From a checkpoint of a small multi-label audio tagger: widths [96, 112, 144].
Rows from block 14 of a small multi-label audio tagger, named by matrix and row number. Rows with one number belong to one channel. Each number is 128 + 24 x the weight over its row's rms, rounded and kept within 0 to 255. All counts start at 0. Numbers have three digits each. After the name is the row's rms in percent of the matrix's.
After each channel's rows are labels from the 100 clips, of 14976, where the channel reaches its highest value: "lies over" is the class under the peak. Only what is clearly more common there than usual is listed. The data: babble in 24 made-up languages, each with its own sounds, syllables and stress or tones, from a formant synthesiser. In brackets: how many of the 100, against the usual share in percent.
# convs0: first width-9 conv (model.blocks.14.convs.0.weight, 144x144x9, each kernel summed), inputs 0-143
# convs1: second width-9 conv (model.blocks.14.convs.1.weight, 144x144x9, transposed, each kernel summed), outputs 0-143

convs0.93 093:128124126110130124098084109129122102134155128118147121073143124110123101100197093104116110193103126160166114114068102099128148113134137109085159139133134090060139115146120131109105140107120145188133142115116126180139097117150148104137123155109127095108132101176131110121163143138083117129139152124089129134140130162129115142112108135146108091100121129129154111116145137149150119168093115129109118123145169124107099148150098099108155
convs1.93 095:119155150069166137139119134151192089110141119130157151168120119108123134123142163143145142138159120105121148142104087131125103101144078197111071135116132151146101145099139100123128125124101124126131082117074140136162107135158131135107154084147159116093058100126129111136121123118151127124113113151111158126130133125122113118081130122169123136156108131160106148145167123145113143118121141094150115157125112144170086103097118113148125
lies over: /w/ (48 vs 0.6)

convs0.117 103:131159114121133139092156117156122095111139158124132132111151128195092141110125143088133102069117167118128100164164160110110217095109122152146174143088128153111107171117182113120116130115105134153104116127128117139121120144116146135132122123120123091114124132115153087131137144132109136126139113080108135121138185141124126118104165157132126091074069137093135137123137151117115128100115124092131111139133115166100105124099145132121108
convs1.117 092:117185135138132138142144177154135129108137115133129101163109121097081148080095096151148085089089145146143111131118107182101126188101107147157119114133149151114131114125117131152100119137186103142175171122144084127124136101098134124150107150123123124152164140096109116148104113164147158073147131095145121114156131144153097139052142132112117106126135119125123109107120151113110142106104112109101139098161123132125103136130154119136111
lies over: /k˭/ (63 vs 0.7)

convs0.31 074:135116137161154163152121079159124104132136145119162130097145137052149139105173139073131119105130124162160117112106155145117110121126165108122132116120150132128101125077112091131123089145125152151151126135121129147114124153140120156124136142120140127091110118160113133122141101139107086119091094083131123112156150137116098132132093085126141145109090136107150140155137131169125082174121110094068093133100123145144092179149087139132152
convs1.31 088:138137114132131104122136128146161145096123095134138114107141136093145100118133150113143171067112118144110127136143161172113149153105090103151110145138118155162158111143161172119131148150063155130102098166124151124165128117130153124140116111112117094108180148126129100149124117124138099120083118113118143061169118155154125153099143123136121112135155121153138163120147131138142136202093158109100111124136177128107176152104139125134162
lies over: /aɪ/ (32 vs 1.4)

convs0.66 093:106125123156137131112148096120124128130124120112123108139118116116092098102152097140149167121124125111167076119083112135125103181082100130078152093110069142138148093115135115142102124096127133130103121105133133103195123140128110142125112145100138093109121126157106125121119112139131147130095108120125080128131143140112109114133069079146182122107136143097166105169105119138184116094097143139144119150121127193095124140120097109143121
convs1.66 096:157102115163140092130156107107093102107132130144154115164144129136125109125129161127120152147160150063119110126104120180150088161124163130131132153083151110097174129109156139094125152136137141132119162127117114086127168151101149141132147109144125143106108160093155120132073132118106089084134142147151145110145126163107159182119102173098110104114166151129172128133099135136150144180103152117121123135099114130105144132128114081130118
lies over: /ɑ/ (51 vs 1.6)

convs0.91 109:121112124093069117143192139111152104118146137132124104184131108105171134159124116096095173132114102139104167154098063148159135119126136132126130127093109130126125108110131134127155159128135128142117123102104138104156124145119111207107102129112133156147155162119179154112139171111109082132128145140158142115105149102112106130134100142135137137136120133079106117125073104133088138071114103141119125125127150102120140133107134141083133
convs1.91 109:146141133076145096139104169126090104125081116122106120107160134120175148147164158108133120130093131142124119122121112123161103128119102127110151096158105125122106182186147105145070082125102124132132153105128132145126100125127128105126140090116142151093162097148123108119096116118156147158069090109153093104116110130113115114113153113095129124129208174095153136125151127127134135114125138117131102149173128124149131145119161129166115
lies over: /ɑ̃/ (43 vs 1.6); /oʊ/ (29 vs 1.4)

convs0.128 073:138159163083156132125145049168132150111133117115146080105097132137123173096140156108111139126098089136098103102128096138147115153151121132125127121099094099112107160109140144105113134140106128133130147117099136100189149150108109123126096123121132169091127114101111100088094130131102114103178123103089126112088134108146109099118124087160122129095169131151128132169125150118163126095120131110148116105131104117144104166124153127122178
convs1.128 101:119134117077100103115116116098113127138113160155148120110097100086105119109104129103110137126131117106096149126097128090123164122124154145097138115101149115102100129109121094149135123101090101108150149142108132154136085134154134113099141161138125149113125149104077121095097127174154148112109118123144127133126150162114172122133100115101114129116086146137126069146123116115112099056165121120130136115118100162130142118130180208078114
lies over: /eɪ/ (91 vs 0.7)

convs0.78 090:135126126155134142122128067131113149123122132127117095106130155110136131133138157094118102123165152159152116129120127121099097125130144114138124126083167117141089136113118073104122166089109159147136128133139136176112141087124121104149125128133114125125123117128167164107076111135143146056158128108093106070139155135134060158125128118133174122117116187129148137105175133104167143088140105147090125099149150141114128157114156137143107
convs1.78 100:103167127133129131130123130090128120153155145092155114131172130165109112114099133077157147115115145111142123142129107067137126156137132132129105117196123127097087124151152098134149138135124121144152109132145120120140139126110164153109115118118130148091128139118088128126087120126177150116181183166155154159153160112118143110143134103185118151158105114080135101157135111139129080156157160142122139137140089115138111133125083119158076
lies over: /ʊ/ (49 vs 1.2)

convs0.89 099:118119119148110132113151094106131091130169198151130129092110145133140137131125122114130154107095106122107111150155164109190185131143181126096111127117112129087089159131119126145141133136079123131137129127095113142128096122134140096142124097113099128127140143134121118074127149171157119146137120136129106122159149122108093134118129099147116132122080151118119111102119110142125133125090081100066115086080095144125155126103120163097181
convs1.89 117:140122145091085160096122106143137138132121147134135125098120151103115127097127150159136188101120137137094125121114107119144225120115115159099165127081139132114101126142095100132207122122137132121115111144156121145110132141103175130137129095107149108133118144149132107098121121092113152151129136112154120122140145127114130103144146166121160136117079115175108123161151115139141090167128148143176147118197147121128107131120151159112113
lies over: /eɪ/ (87 vs 0.7)

convs0.84 084:121144142042116150127160083135159154108125090151117134113130132106170164130112155091124107115100128109095124141151118117142135119162126108177129138131125104120069118121098134153170106165075144103114102129080131152136141144117121099112123118182089128150117112153122149145110117099163118122126116139149114137128150144131116120132148114148121114078122187121109138102127119148139116131120096064083151118153119152104122133181115122149116
convs1.84 110:123118161092121121131145125145121155149144111128103150140150110111111112113122117148108138110121124185105119136125103100100101150140157125096124121112156125139119166129137103140109165127114175146122105148138198165100140138174122112111116117119088125075191153188134108113104159136126117166155145118140134111146113115163112100191148173150112114086139141126090139132093137105161119106106108137122131161135129154194136155119131143107149
lies over: /ʌ/ (40 vs 1); /ʊ/ (33 vs 1.2)

convs0.103 122:118152134172093142102110096084136170126164120156103119141140110080103116120116144086127093102074146100145126153139117111165128139106144124166187073143136119155128140117167092135105137131146136136119108147098129104128163088119133137094129117147099097156171152141142110112182170107122103135164115157102138135116141137125140115154098086118113116146169138119158156123111095160114164087123097098129144138104118120118139144157134100125114
convs1.103 100:102108135153107139133154112087154141157148127110160150117078123103106121131120137126101136105100112118110117121121098093111125155148130094114154111118084146107118127114071100130130113140091114117124113143133130164122152117083148109103131195138186163116150107108104163112142166122122171147117174142093083124083105159097092134150123146158165130110133095120139091125085143114102123106116143099088133097113143109101128113084135126145100
lies over: /k/ (28 vs 1.5)

convs0.137 095:131164129110147177139122057139121124142108087120161133100107131147105119154111137077110113145153130102148119149164109146105115117126119112184110084112153127166116108092108128166139129136122142107117090127112111107070126186111149144128142155127114102086140166139111148112125140134091081140120103119133120118166156107109112169111128095127109107106079133126113139129137112159096143109158118094162141115132162140127114142142062120118154
convs1.137 100:153091129172123144166119140123127152133163099134149122120136118122128104156153145150109118152141127143146112110115157165124126149103090158122109103159134123131141148127142115147104122100185126103145175135120119179138100109106094138158092128107147135193097151153164114147163108154103108122095127123136145083120124106182123163097110091116106136102137117106131149130128155049155097116126157097114111122132127110135145102097095074144125
lies over: /aɪ/ (30 vs 1.4)

convs0.75 084:123128116131112118113149050117153107110108119097155154145109128106076159126104119107107129114145118120125135184101161152075101142132098143161109121116137111140096125113126155098083127139108142154169144157110119157110144152129150111084137143160159123146126117119142153130145136134144133100162076128099118100120121148156103074127124169148150115137136116157115120138123110125166123053118094099102138130123118092085095154132109098124100
convs1.75 084:106102112142179157136123109116116147136129163121121159109155100123124134081134169126116065071130151130154113126123122109128141116115132157095120148084142099112181148133155131163127118110101167149103103100151139133111153115137155117150141119109156109111147130120157182114044105138155138106116124160162116132116116097131113085129129117146119121147129123149091120136116134094164109071093095109125153125139136121125149122135122064107105
lies over: /ʊ/ (81 vs 1.2)

convs0.4 087:139132140106101167127167104130107121117122119139087106099135120173117169110095206143115108100131160134117131108131105099132120103113112165149142084140123133139101117099162089151163081123126134141137127147113114115125130136132094092047149114148154103129076123171111133119118134083093159160164111112106131108140147118084115140147120160111117158114126128139129138128138120166130115190139160098112105122135100097116123136122125163107115
convs1.4 092:123108137109126125124101120114143135100149096128147104150166139121086125129159109126114145063142101130125114128106101140091117109108141095107107130131130125120125114131142109100130115142120118118163085158109136155169142164128112115141094150157096154146080108121160113140152140087122067048100155116098124147127148111117122139084109086128125093126089112071100155119086102099131139135101137131094148104110111106104169124108168112111141
lies over: /ɑ/ (28 vs 1.6)

convs0.135 115:168106133073141099131144102133115113050099134118150107125154146078143126112133102141122126164143126140114137149141127103094134083156137113161134140097126118062121142109122138130123126183117141149106129147102136160118118124137098114125127117151106138120122089138091151099112137151077113089110144120131122123142136146154129106108140091125116149093112109099118196146144105110169119094194130103167103122146124119071122148135137108114144
convs1.135 110:109118155158143072125092131123145093063138139117136123094119173105088139123129122123120106111154114116111145151130127110113130123151109116153152170091124152100101168156111102118151166134109115127120132149127099110112127122145103142116141097113129112108163121078120130148140133165111134138125121116152141079143155142092114147104153084135106144126191156132108028189121151135110134095131139113149091134142152132128136127104120117112151
lies over: /ǃ/ (72 vs 0.4)

convs0.143 101:149134123134161125075096086081139156099137154104113096131150118100139152142133086116117099113119143107110110115139085100124140117120129137128171166138122147160125137118133139131127187112118101148107125111136102156109119126147141101131111133216117129145140115106184111129124155119110084081114100104118103110112172111136121155142140109148096152106096105096125110108104113138094103127121096151084131119130166105084090110161117104121105
convs1.143 094:123093139120117129142138118151156154112121119151118127101109107145129088134135149124113153157127128177102129133143130111177126124108080129125129149138185105119135160048091093153150120104161117116117125142151101134163117092136135138112159083086152110122095080121085120113129136146123153107159119101150152113135155136101103084109143199158187146123158142146109120144135136067109141105122127099107149128124106128126110145123095134135133
lies over: /ɛ̃/ (29 vs 1.5)

convs0.73 094:141121095094116128076111078130112107117122161155097120134171154085129125110093158082137107127143123120135146147183167127121106174117126137148134122103147126153125085122088118145123134134140142117050107137134122136130090158126151105129126108149130086150110145181090066114131163113146079129116127112094092141134145155113116134118169144143118119109137126108122135119181135131099147136134104128125102170093129135127114159115134082148122
convs1.73 095:172135073148157145102151094120137144115144122130179111161125112105137098127155113134133099154142170165123123146176157162157103145141080119118116107118120139186102106113149162103104097134087123115039123113148136113119106136120125149150132105114132143156171122129101089131131157096144131131125115149146153074113117115142105120178079134145115113117128129116123140124107141179149174152118111124147145103106121127154114129127110109126095
lies over: /aɪ/ (45 vs 1.4)

convs0.50 090:146147111100112110126184095137149134131137095099117120159123114103155170133071121101150105153125145129104155139132121104137115116106132121153098104160188159101102090115097076174142151128113104126150111100131116148084111118135116118145102102167123122106158097156120122113134098087186125107124108099127099132138165149060172134120125104137112140105144129093158166110148100122111156167108144123128138116159118128109107102125121153114132
convs1.50 093:159130111140123103088066126147088117142163155152153135139162100093137104107120150164098136149130125137124121137133111119111114151117140183120122117145105137145099090087098111055117111116113128130158100158144128111103109095113132125141144084121090139117131150134157110110107147142099133155115164163085125116150138130103172116089138097135095177116078114123137093106138131100148138094138123157091107102115095130125165169151125102115114
lies over: /w/ (56 vs 0.6)

convs0.77 091:101110121124119121095102035117116123134121158112111132106135133090101106120181123126154120139118128128125115102219164183122097124086106138099109116138095113133135158108144109135115106089162156120121105102124146115171109145116125116148120120162129126118100144164138106122146102154121147112122127126090141141131145072102147118139151053148118122112145121158135134130135132095081106137104130120102103143118093107128147151118096131140132
convs1.77 097:120114109172128132112117106136096132129153116144152134124179163084157100133170114145121116103147154112110119130128119122164119195130106087115095116116158105171138102118161152140081098127157138167135104131123125104166104149083110106139115151144136104143147122099127117143133141118146126176118158133100088070116141149123099137112148097179111160135128112134173114115142171149119170169157166156111141164136115117114112137123127149088140
lies over: /aɪ/ (33 vs 1.4)

convs0.139 120:131125123148160127098072085170136136119141109104101122132103117122128148125137121095112143120173148134130141114137136125106112133121127140131176081115109098135091172107142086109150156156100149105111138150129113099132165136117176140113131123127105111105133122117123104105147125145150113120150108116097145151124138117105144147173155069132117146138114091130146165185102160111136125094153094154043098127149156096114094152111166094142135
convs1.139 103:159155121120116145149098130113097153123144155143090111124120141122168106059142121167103129101134114129171127125126098162161135147131143133101099106158175107123117112168131114151140159118129147162118122127119123116121103123091130095116147197124167088137068103175101133119123105135147170121150143112132139132091141156155107105095139112124150139101155086158120104124120077141100111117111107123069149158086120112122122125160151124129140
lies over: /k˭/ (26 vs 0.7)

convs0.83 113:126137144106147107115202138110117126126127118159153139165166160081104141139120125110117121098173106108132155125108157109093140126134108112148097111091145130133131142134137125130107205123074152159120132128121111188185145145104165184127122118124123125113119102150150133119153114107126081091092118110134130133143137157105087126159131126121103094105141141130158101105117122123081125088112091100095136111080148105120140129141105145132129
convs1.83 107:127128143111115150144135147132125164126098138151103134120132064106163090122162091104125095134134154111108143129102102124138161110109128145093124116075068148118144139179113078155147116140131134110100136110135131114119135107108125119131148089140125170122140098124087104136108091115126167127148115098132165143163120115158141077108149107124099107178100155102170105107124086101121117103135136095153130155111125140141089160157084114118087
lies over: /ʊ/ (41 vs 1.2); /ɑ̃/ (30 vs 1.6)